python train.py --encoder_arch="vit" --encoder_layer_scale_init=0.1 --init="trunc_normal_002"
Rows from block 0 of the decoder of a small masked spectrogram model, named by matrix and row number. Rows with one number belong to one neuron. Each number is 500 + 25 x the weight over its row's rms, rounded and kept within 0 to 999. All counts start at 0. Numbers have three digits each.
After each neuron's rows are labels from the 100 clips, of 14848, where the neuron reaches its highest value: "peak in band" is the frequency band that holds the peak. Only what is clearly more common there than usual is listed. The data: two synthetic voices taking turns or overlapping, over music, noise or silence.
# fc1: MLP up (decoder.0.mlp.fc1.weight, 768x256), inputs 86-171
# fc2: MLP down (decoder.0.mlp.fc2.weight, 256x768, transposed), outputs 86-171

fc1.588:495501493491504525536508538498501515497484500474536502516493509487517501538492507524512497500511503502493484512470535515472507460497472470507500495471465430435434464449458415438493509507523453441547461500499505515497516521516496517499500507520531485501507512
fc2.588:531488499479521512495551526483507513474533489490472514496499480491483481501456541468522495453467480539487474503500506439523540505484481499526504494491507520511496487503496544482512522535572517480478508460528476468481475513468455502516505466496473524514467463
peak in band: 2000 to 4000 Hz

fc1.642:526489509497513481511507480494509539498467476499471466519507486510494513451465509503506508498503513572489521484545500498503530501458492518507442488528493438421451480469467480463503484503462511465484457510514519514482514492485506465486489528517510508538486503
fc2.642:522536487495536461481478557503471528524541510544478575505513488546488455482513534513509534448520543494485489493508525518478531503486504523466476509498492498507515482495483541498481524522482459482502542517535527529523500480475508485464515490490535507481489550
peak in band: 1000 to 2000 Hz

fc1.366:501486488490491502530504557541537510537531505510504509533485498496508511475483521506498510488517509494509498487466538498472503529518475542486507517461497481443440439509513451434522538522501478468470476540556467565514494484520520538454507521488516483466515501
fc2.366:486519512469471510500486539480514525498495497525466548490489540511478500473480536457545503465501522514515470516465504470480506506494502501481484487490503519513488502507500542424506568527557524492495517485537494519525458528466485540518479495486483524534548509
peak in band: 2000 to 4000 Hz

fc1.24:494494499496497496495495489494496496507495497501488497491495500489501495498497489495501495500496494496489497489498493490495491542476526405640489403527593549509449442476495486496501504506508501500504505503502508500506504503501499503502499499498500498500500499
fc2.24:499494496500503494485495505492495500497491491498496493504497496497490494500505493497497503492495498497500493496472497499496502481469524506455529494469471602692633569517509485506501487498493482493496496498498492496491492499496495498498493499501495493494490493
peak in band: 250 to 500 Hz

fc1.27:493494501493498489496492490495495495497492499498491491493493498488499495496493486494501490499492493495485498489493489490490491364514619571479353382453470494509525530535528522523508502504491499495491496496498498496498497500499500503500499497502498499503498502
fc2.27:488487484480486485481484485483485482481481483487488487482483483480484482482483484483483486479481483483482486482451485486488485525472475486495500483521511609692625550477471467476480465482483471474486475484485485483488486489486481490485489481486489485485483484
peak in band: 1000 to 2000 Hz

fc1.222:532499517526493489479494495508507529441473440511506500480510501517487526482460521498506485507494513495511462523509503497549500459473483507512498502506475456498502524423428506527474551511523479592510495503481549561500504510486516510517505482495514502489493495
fc2.222:463491519542506475459513516509448484508509503454494467496481512502497503539539507510496528482493533501530534494503544466523525494492505499495484490512503483516492511464468502481491546522459518524467539460509523511511504573512553507483508512510509475477523473
peak in band: 1000 to 2000 Hz

fc1.578:523496499527497521538502499500481478511522497501530484480503508501500515503476522487490500487498536464517441522525466498530506505501491498490490478492474540524538526461535531525512488535514478507515526464506482466501483484426518511503484474493507510496479509
fc2.578:487488484453515466550529501461512541474494463497515497515487527458519500481523502480524513492483450506437501534455494479506531521497509505514465490481498492497520508463496496555511531493516527508490481493520503482555481503465512511514530527497496556484519515
peak in band: 2000 to 4000 Hz

fc1.695:514486512535500488498485480518453516483423461453512527500465514516492506487495500506486494502493536512503473521482533531526520473445445478483512523481479506483469446525457494518462512511489549526483470443464514478501491524483548445540525483526503458491487548
fc2.695:496511529487560527483487494473478498516532490479483417535483550533489505511531503551496539505502457521508580512487480476511519509498514497525481511486497472505503502492470511530488472487495486504517462459430536504437501532483473498486527489511508496508485515
peak in band: 250 to 500 Hz

fc1.87:495499533505503487498491491498489514507487514506485479496500517483499511483497480511525495520497491498487501486491489491482481508486513503505496502505500505505505508501514502500519513500491513496498500509491478471514487500505497472494504492501519466509514495
fc2.87:497493482495493489481494488490491492497491491490490489493492486491489490499498486496493492491494485489488499493403494495491500501493504546529509511505497488501493501519457439486493459490486468476493479496489488491489485491498483499487497488488488494500492489
peak in band: 2000 to 4000 Hz

fc1.266:473496510505508469500488496490490495460505519484508521492499501486476503499481502513508484511492510491480531480530498512481501492490512495486484501497485498494506499484512504483515515498490518457492532531481504483478482511519505464524505512529483490453521476
fc2.266:522490487515501496497513475489476494528488517475479489486492475506485483514503484509485469506512490524508517514646492509504502482518496489454468495489497516503493481483530517511507491488509476494472509496490492482489492484484487474488539495489482492516519511
peak in band: 1000 to 2000 Hz

fc1.169:464509519489515447519492487494503489465504508492493481514505502534497515469543481486493506496507492517487479479517447472501545517533505525501506528503499512492487494408528562455523499480504491506499467481500519498496494463470477503530502530468478512500526507
fc2.169:524517447511501499481474501460500527515531550501497544470484487482495470443487502466547460479504451543495476494506500492469498502496528548470466515477495501492474501463497530472494551490528472521463543456524495459524514467487519487476512513472484505530514476
peak in band: 1000 to 2000 Hz

fc1.636:510491503496491447511470495491525505496496475490487489478495494501507517459490524517502493506503531501505511500491462498483537503476486502483488512511499557585608594497481599473499558518495480523507447512463510538503467504494529520516484485478484496487499530
fc2.636:476486534495488515479465524491511482484443501467464503522519478527479523520524489459514555507440485502512496510480468436501480483479511508519492525514495477496504538478499507450518491513518493509472486483518459525545445494484503457553490453535518479499523534
peak in band: 1000 to 2000 Hz

fc1.1:490489499492494491492489494488492498489492493499479484487489495484491487493504495488499493503494497500482492492486488491471498522380623396530593458479557527504503478481483474474504500498494495505502502493513505509497504502496492495509503513497505500498498501
fc2.1:518537527496506512507512525497514513517531517527516539500514506515516511509513520510521509498507495508520508518520525515525510524525436541506505542479431434522544559514514524475503505517516500504526508510537522507529506517507514524522522518514535519513550517
peak in band: 2000 to 4000 Hz

fc1.526:471498512504496458504490485502484499475486519480498509491486500486486511496508481517501498516486489493483524475509512502476470495495526474517493498507503500500515518526519540504522489508479502456474549547501453484491479489500488481526515520506497517463530498
fc2.526:480466491497494473503520506506490483478485499511497516514493488484500491499496492492480502487488515509471486494583494493498510499502539478484497494512490504496488494496489518507509499505511474498462502495481520514496501493487517494509492504484502492486497461
peak in band: 1000 to 2000 Hz

fc1.75:487498517513504481488495492495504514486481511509482493492497511481491506505488485505520499520491494482491498485508500504482482498488526497511497499501498495504502509518511518500505477476484502500496503506511483457501477502487475490517498501513489475494542496
fc2.75:487471482494484474492491477485471495485488486487497488500484483485490488489489483499482487492492480483480483486513475485489492488495491497516486494496485479507485486492470530466498499492486499496477498493481489490478489473482492484488483488481469494473486491
peak in band: 2000 to 4000 Hz

fc1.685:495495499496497494499494493493493496503495496497492496489494499489503496491491489494498493500494491495489499488495494494493492471356525613569439392426437473527549552555548535526510511496497496498491495499487495493499493502494497499503498498499496497498502502
fc2.685:495487493493491488493490491486493496489501492490488492490493488501490488490492491493490489496494491491492492496461485492489490519491520491499491489547456516647673625482459466469482473481488481478492482497489488491484494486490493487491491487487487495494495491
peak in band: 250 to 500 Hz

fc1.524:495497518499520477497495490505482508486494506505497493491501509486504488485499494479526493519497490492491510481511474489476511514479524506517482488507505494493487495519504516499529456482488489503475505540499507476494494517479473486497514484505499500527515486
fc2.524:498507496510513525525510517514514512526516512522526533513516500518509511508501516486510499521531520505522505519588529511512517506509515453456504482540505508526511518505527532496505512499513504505509512533492519502530521504528499520505515507500512520517507516
peak in band: 4000 to 8000 Hz

fc1.104:521505502522509474458527508519493526460468495514460471512482489514502520462481511506493485511502502516514525481489495513475490463473515477512470480498506520541530561478478483526498552500505441469495438519458492506493521522525480521489496505512508502537507488
fc2.104:531496493486496508490556469444540472497502457475521497483477453513498495512496479499493495466504490464470494465509510520467522492481506501456514519515493492511497504480489537508500504483479484469473492492527498546477515515504479518479481485483503464539503519
peak in band: 1000 to 2000 Hz

fc1.238:515502498502507481503502486447526484505502464495524535452519495499503501500492514499522503509502518523510527516536473520492546504467520500536491488547483497546557585487417480536503572487492464516527467486519516493465512514469503550503516515490533528521490494
fc2.238:478508518485471560475475524509480486500450482481499500485505507473502501516519445474528528506488456549496482497524483448487492463504487519529502522497513478503494514489501516494545521505528515494484473434484498485525449506485461556494578470501493475512497530
peak in band: 2000 to 4000 Hz

fc1.591:534483499520486473509506492521506510485476519491445522531477489510493483464485443529493496490489514480529514506474587493533473468470483447479502486478476498532489509510542443532489478513517526505512505526532460491524477501514493447500499509491473476500537472
fc2.591:479512446518534519457527464514478469512479536476504485547492448502545541533559497488530534488432478492513488527494507520433479473461508472442497516508503509500476498533520471510489501473485482481465541555472496512532508534517501501495517540513506498487506488
peak in band: 1000 to 2000 Hz

fc1.36:503490511498494472535489474502482483500510517492493537526484480490495496466493480476495509503509514495498514497494502484508511512529505493501523528473492440429394430444450503441508450500498488492528503505514514511502502518494477491512502492493497472478516510
fc2.36:487507471496491465487494542469521502511465544494549522480516488472521476505508548491460461490532527508516475501523496543463540523494529506471469485497514502489473485465499508485495529528498452502499476508537475504544495504470491522530549499460497467476523468
peak in band: 2000 to 4000 Hz

fc1.96:507503513524507471472510527498512507470500525479463480516522498520510503466514491515483500510504501490521463498510486501519468489498530482495470489532472527543574617427559514459525469490530552517511500529505531549498502491472457471533507521509485515549500511
fc2.96:466498450486513468481536499520507459511526504509444512538492462480476490497508452489535457497558524505483518491486493503502509509492508522496512529504510484476513522457542484542525524540497526497445513536434500488520461512531546466458528525489476507505488504
peak in band: 1000 to 2000 Hz

fc1.44:549499501463492499522493508511486486481466481475456486508478483518482487470475519478522497499500507492488514491488552522519496464464502467498484476502447473497505494474475471552466487512511507485497496515527495512496510516496527481523490451505513470477531540
fc2.44:511470522540547470474531496505496511506535500466538495508502520491486467462495512534487554509521469503475521474529500515467544480481521491467488505496491507504502492499487500551523502498487584480488505520484500501455516502534506518486516453513449513516456456
peak in band: 1000 to 2000 Hz

fc1.113:500496499522510526466531523446481488549503515517487474488494509507479495473548487467510502513507493500510487518496521537517514521542487530488495521467499501454474463497439511464534494490511474539521488519504550497491513485506486545459541524500535541476527464
fc2.113:519495470443484536498557524496548481514523479514490515508511478469470491507511501510492447524518530494514494497487473521468524501514489504475486495514494497501497486480461492479522538512509561461470477519489537531497484506439442537506485504461515503497509520
peak in band: 1000 to 2000 Hz

fc1.550:479471509494483476503512429481506504501496488498482476481468489480490513469470428515532493511490496458481464488410478472506473513478515482543489476523505489479468499513527482508488518489483526483507524492501523496531507529474521556442459506470520468507529445
fc2.550:501489489523495466485492473525490500519499512480499495468490480536483499543493501528490495501509507490506505495620489521499477487523476488461496496497500502483484494482526527517510518476487525523497495514487476504469472485509468498480511490491478516494507502
peak in band: 250 to 500 Hz

fc1.343:496497501493509482484493484481487489483495504503484475482489510483495488505488478491504493500492484491484496484485490494492486407410523615518377394451451489504520524548534536535504496499505495489497503497503490503506500502498508495502502497511506491506503505
fc2.343:500495500515496494498492488514482479493486505509500510479501496487489493503492498490484497474501502493481511506483494504492499533506481467458512485562454516693665615478466485472514486513487495497489510490487496509501483491516505508512509486505506504510515490
peak in band: 1000 to 2000 Hz

fc1.310:469514502476517490487537484492500508542529495509525532525531514541498516514492494499498506483494552504540488532546478530503544500514512482520509490507510497498501504441565462414526467549472565510555498456491541412470509490488484501526499509554518499532492500
fc2.310:456542468468455464483471475474474509488508509523484526431474459484505510464508481474516531497506473485475515519502495517567484501508524492504477527521505501508493482482508524489501489503507456511551489480537510416518496475510495508509496482523505484481522488
peak in band: 2000 to 4000 Hz

fc1.264:511502523514497491458491529543459506443471462498464490514498521530489522476525488524497503509498498464533473493505482513522474452536499493529490487487479501543510523417543486490546563520513549556484522449459506493529476497465498469516522522542458467502488525
fc2.264:498491489527478423519528467505476486528552512501541512513476542517479519506515474530508494471528536489526520488492484501478500507489520506480494516504482498500467496504504529533426529491483462487540499490513513496467476478525530481503495487458500494507549477
peak in band: 250 to 500 Hz

fc1.629:492499511483505483484487487471478508476487501482507485497497500476503506483489502509495487499492497512481496475495460480482513495485510503503469495514505515502521506510510505491532483494494505508486478502480512537508494506516506448496541522535508498509520516
fc2.629:519502517504495504512510489506509515494500515497531519494523499493533495505494518494508518514516527495473504496581513499481494522506533477450466512508492493519508522465519524507496509511507518496502482515507503512519530507510496501502500507504500518507491509
peak in band: 1000 to 2000 Hz

fc1.672:481507507551511527465510468460498483490541517515515545512516514534467505486546507472504508498504538516504457525492530490507567478526512513520479478516500474488531563437428509428508465499491491565513495493527540570496518459467489505490521510493506513498495497
fc2.672:493525526533481488484449482519446515512470528521476482441509528485494513519499502519514511472496454536515527503514510533486450515505490519518456498496504493488499500477483493478490461505486495469500460478514476493492516520521484489478522524510528473471505553
peak in band: 1000 to 2000 Hz

fc1.4:494497503497497493500494491496497501495498502499489493494498500492496501497494489497503493500494497496494494490497491490494495550622509432359331412497508499495525533521511504506500493504491498488490501496495493499496499500498498501499497497497502496505504499
fc2.4:486483482488482484492488492488483489481485485487484484483487482490482483485480479482481483482487487493479486485455480479488483465464481508499505496492586655599508455472470464484483466486493479478479479489489483478486486484483486481485485485482483487483486483
peak in band: 4000 to 8000 Hz

fc1.361:492498506493496491501492487500495501482497505496490493504497500487495502496497489499501495503494499503489496491502489494489496587610644617634637586557573556496500473501505502486499501502483498488489504496496495500490501501505496498502498505495498501502510493
fc2.361:523516516523515516511508514512513518515519516516515522506512513519513512521516518513519517516518519518516516514519517518516516516475518481527497487519399373439505564567529522514521511522520511513516518517510508508507517514517513516517522510515509513521516525
peak in band: 1000 to 2000 Hz

fc1.181:483500496524496445518479503488507516473508467492510517507501483491496521494492525495514517511510532465488516517553492482490522519503505515462504493487523458493467522413539517451570523480509440499544511489498534488486507458446491473523489499478527492487533483
fc2.181:514483511498492466466495500524529448487463512506484538449442492463486517526467470455510493475511527509517521490507484500496479477477509531511506527523499480492485485477534446482457506542514546496508504452511433445495523489524532511494506461518498518560479540
peak in band: 2000 to 4000 Hz

fc1.326:470490504488482481492492497491495514519482487489489499500486487480491506479493498496499488507491491502478503476489476489461480650549466551631602539443448470438471503555547509492510494492469482495469478501488521479488494501498474507495496499488488505488512496
fc2.326:495505491476486462485474484466483502513513494464487475482479494493493506484489493503499486481495501495466507489509478492507479527495526549462484475555441435567590596494476507486484512485475520503490478479497509511497479490496501467480489496502481477504495489
peak in band: 1000 to 2000 Hz

fc1.125:501493527485502490526484489511462499494499507486485493500495492484505497511507457495520496504500500514486495478480485496475479449472484462473423441468480467466465466497459468461502462475477480502471522477526484504506472518473477470476497513514496436488515486
fc2.125:498486508486461487486480487484466496470496488487486503473472486481513490491477484481509491495483490494485465462537476479481486493462469460447478447492498507519489480509478535494485511507504516511501503490508468467486501489467502469492484477501480491482486514
peak in band: 2000 to 4000 Hz

fc1.293:485497526497501468506484489501490502497482511508487467495500511481493501506499481493512493514489484486482493474502492486479481451452468468477431460478476473477476482499489478480519474486459485493475486491509513484506478520482507502487485468503519487499501516
fc2.293:504494495485484492482488487482486501490490481483488492495501493496490486495491496496491496493484483491487483480496501484479506429467401464482467470457482476512497473485500488490494501508488495497490505493493486484495488502488481485476472492487492493499487484
peak in band: 1000 to 2000 Hz

fc1.83:493500497468513495471517522460482518482532475467514506493515498524486531480514547493528511517503500497513537505543484534558533485536491517506495499483501443422427461486435429509512550497488495529500499504536525525472504487479500501490505497474518514529502509
fc2.83:499519547517481490522516465514470505548561466474506484504502488532486503496478511455499513499494489523507520518487496499560480494525485515532498497525494486517478506537500478458487506517474577481528512449474504444450487501499547489494508497464503507494514505
peak in band: 2000 to 4000 Hz

fc1.74:494499504497498496500493491499495501495500501500491491497499499493496501503495492499502499503497496495493498492496490492492498565466367360366405499533536522511537528509505498500497492495478497483483495490491497499492498498496494500497499501499497501504502499
fc2.74:509496506497505496502494496494499505498498497499499492496492500499497490499500494499501492505497497496497503501464501505502498444489500509497502503480618589454401370464477464465488473493494498485499496499494497501495505498507498503501502496499500506502496500
peak in band: 4000 to 8000 Hz

fc1.152:496495501497496493497494493494495496497495502501486495492497501491497498502493490497501493498494496496492495490497492492495491568627506421362348428513524524514537540528522511514503495500495504492491498496498493503499496500499498500500499498499501497501501499
fc2.152:486486482488483480486487489490486486486478489486483483480482484484483485484479478482480484480488490488480487489455483480487480455461484511497505494505585648581504461481472457475480461477489471472477470482485487479487487478486487480483483484482482486478484482
peak in band: 4000 to 8000 Hz

fc1.585:461506505475507486505500485448525495494485474464473502496497517513483502474528477497499497511508513475452524493457538519501530533527485506488516517495484509495510490476529550507488492464527446481484525497516545548524483535501526512512520521487524495511522493
fc2.585:503489537543551480508498512520506522496461486527489494492532531530550443495461503495506492508433458523472514500509502516483479494483489501498518508515487498498486493477502522514493469458516568514511502498500536515503489495437508520483526558480492525500465522
peak in band: 2000 to 4000 Hz

fc1.253:471508512485516462501503506499516476472515520492481495528503519513498464484544465498512504489493533523497475489435535450535492516553494503481521502457491452473445471494544463498526502500538495462499497466502513468511478462495515458520526528494537511507532521
fc2.253:478510518498507512512511493520482502499457526500467493468484531513501477494501466517492516521493498550495492501512492512473517488500498507492503508478485504513485488513511521527482496486536563473451472498519532460594517484508489479490528505531522480505453521
peak in band: 1000 to 2000 Hz

fc1.46:498497511484512498493490472484483522460495504484478490494500501483489493495495516506503494511494504493490509480499454495474502493499515503495469501506503506508517513517504503475521484493477478491484488506452526534495484494525494461506537530542481503490559504
fc2.46:528495504499500515510512488502514510494506493469526520520482499484518505494514522477496516524509506497497500507583516513490521522515541469456490533511502504522505517456502485521487451502486482445510462518518512498503515515508493543493493511474482500537490476
peak in band: 2000 to 4000 Hz

fc1.619:498502507495507508522513510524507499486523540524532499557524490488491509481511495516487488486499513508497467524456546509465464501530492490512507483474492434453426457411495472485508420524529545515514513544522476536488482513520491478489514561511473508513492474
fc2.619:497489442504514469477519513478448484482485490512553539469469466501462497482500509490498507466517465469529466488522562515512537515497474503467504478481488522506493490485518500488488462493483509473531536536499480491534550502557496453485484496469466456491500480
peak in band: 250 to 500 Hz

fc1.309:494499520513493484511533509499495518547494494505510504471492509491510498503495476469525494525497510497500497486481473485481509510490505503516501498506496485502507528507513501491505471518503490525516496539450461480507503533507451517514489467479524454521484481
fc2.309:505508505494499507498499519497509490495485504512499507515496506501514503497502496491511507493490513498494508498390514495492504543481507484500519505467515499485499500468496467464486464500503474479512487491514506513514499512498509499509497500502516498505502500
peak in band: 250 to 500 Hz

fc1.465:528502513555512478458499493514479499483499520510505489506507481522520496428463495476491497505500475549525512487476470484465514464478508503510497518521497564586549538501501545583522541460489571509460439491488515477499486477472458489517501522503451504543485488
fc2.465:548518483500465461471524491442465509442493508502501501518496474487510545523497466524497486461491477533480525482476525517522515514510529528476492524488522476479510517486503488561523450541518486452490503477514483501499479519502518506502493474498506453499515426
peak in band: 1000 to 2000 Hz

fc1.322:492486506514484502494503473510456501486504481558570553472518489501480508488509501521526498489490504483529481524560525482563511467491481495526508483537492497563528542453476477474521536574502452561516494463528531497500484483484525506480483467512529511467505479
fc2.322:430519502511482490492454477516460484514473495487487461508502496484509487584514511528538516508468493534501501505516501478511475462499509502506487482512499495509488505515526501478533560508490512529506479462489498526505478513536496533495489496528516471453537540
peak in band: 2000 to 4000 Hz

fc1.434:519504505484514482483495472483506498544499508504496480531498490515488526472496522460502513515508518535502504488507476501538511528484511497473473508515518534522557534524466524382511509482482463451491488520467525489477502491475508498508505520451531503469507498
fc2.434:516521517506557507511484520507531518479552451496470500516487510498566515468495552453476510512487559530501446479504529483513483525491490489507498503528501486476525514462454485458467486499522532460538504515464450498458531513446512490529504534522545456508523490
peak in band: 1000 to 2000 Hz

fc1.452:487508509498504503481514544520502492501475540510509452540503499499512507491509469518493488496502491505530452524451555500533476499484508478495469445497481544550591594487536512469543523555542495508493505519503510481513499495517517462480499485506526505491479502
fc2.452:506462516514486543553522451515479458516469488522485522512495481497511466533456455502539520492505495527493487524479476512471482509489478492455517491490489485512512492485492493519485519489497518487532481546510516490482462480520524505504518500513499512487491506
peak in band: 250 to 500 Hz

fc1.543:532498553504487451483463470475527502509474497492466464485495493472458527480490447484527485512482457505472507458500476453502498507495537483504481489506495472477473482524508481489524426507486510515438515517503509507511506475486490518462505459442542536502504517
fc2.543:493513512471519495504501488470504499516514487512492494513509507505495475486515481512506483494483493516515496522661504502530499501503550475468452491535481499515495513532517507499491502514500512515513507489519508527519481516515486504482499486506513495489491506
peak in band: 1000 to 2000 Hz

fc1.232:508500501515508480532471509530501552471475539493498510555487497498509503454491467509493500500511482525491488495444537487483517467446488478512491541493493465495496503469459460504480551493510523506447406523511512511518463513531516475491490468487538484504465528
fc2.232:544512506504502555481498499517455480527480482475493489468552506495512473503488505491532490479500454516531498467487464478501510525497495500512488498503512477507496506466478561511520507516492473521501523476497487497454474519505481444469524509503493470507471494
peak in band: 1000 to 2000 Hz

fc1.251:486498518517496480493497488497510520514478503507470483482495507484493500495491472493523486519485481481490492477483480502474461509490510496520490498502497486488502505500501510479522482504498488495494536500492479482493496491513444527525475478483512483518517526
fc2.251:493491491483500512496493486495490483491481468493485465512514482486513499491502482489479483490500486487491480480484503493491471483467491497505472532465505500492500495502504508473483529482486506516498518499492511505490481515488502488485487511507508486480482495
peak in band: 250 to 500 Hz

fc1.278:507505498520504518501493500464456492554468514510576488500506483479508511497521466507502512505514488513495503529480471477485492485503504476496500479538498534566546579490472515475525519506520461469531429474509507488506519507504474548501505513501516517467478458
fc2.278:491485519478470512496490558498484496488469510518490466519523497462501484466469494479517509491471507516455548468507512488490494487479476494491525510500515488491507501452511508501550512506560508506478507425475416479493483516532492517499491486545545535496466535
peak in band: 2000 to 4000 Hz

fc1.102:532495509497499488498488502508511517470486508463496521521483504516497497529528457510481497501509483479476517502494523476533512497491495500496490540507459444463473476413487444556433497475500489549539504527505518574515484509521507473504490446455491452504511496
fc2.102:535479506599508451491502497490463490525503527507523516515514487476500490467508522468517532512543496464532518487497488502497523510497504481489486483512515487496488499496512527516486490484464546512494469489487537496469478439519528484501508508531520448529493508
peak in band: 1000 to 2000 Hz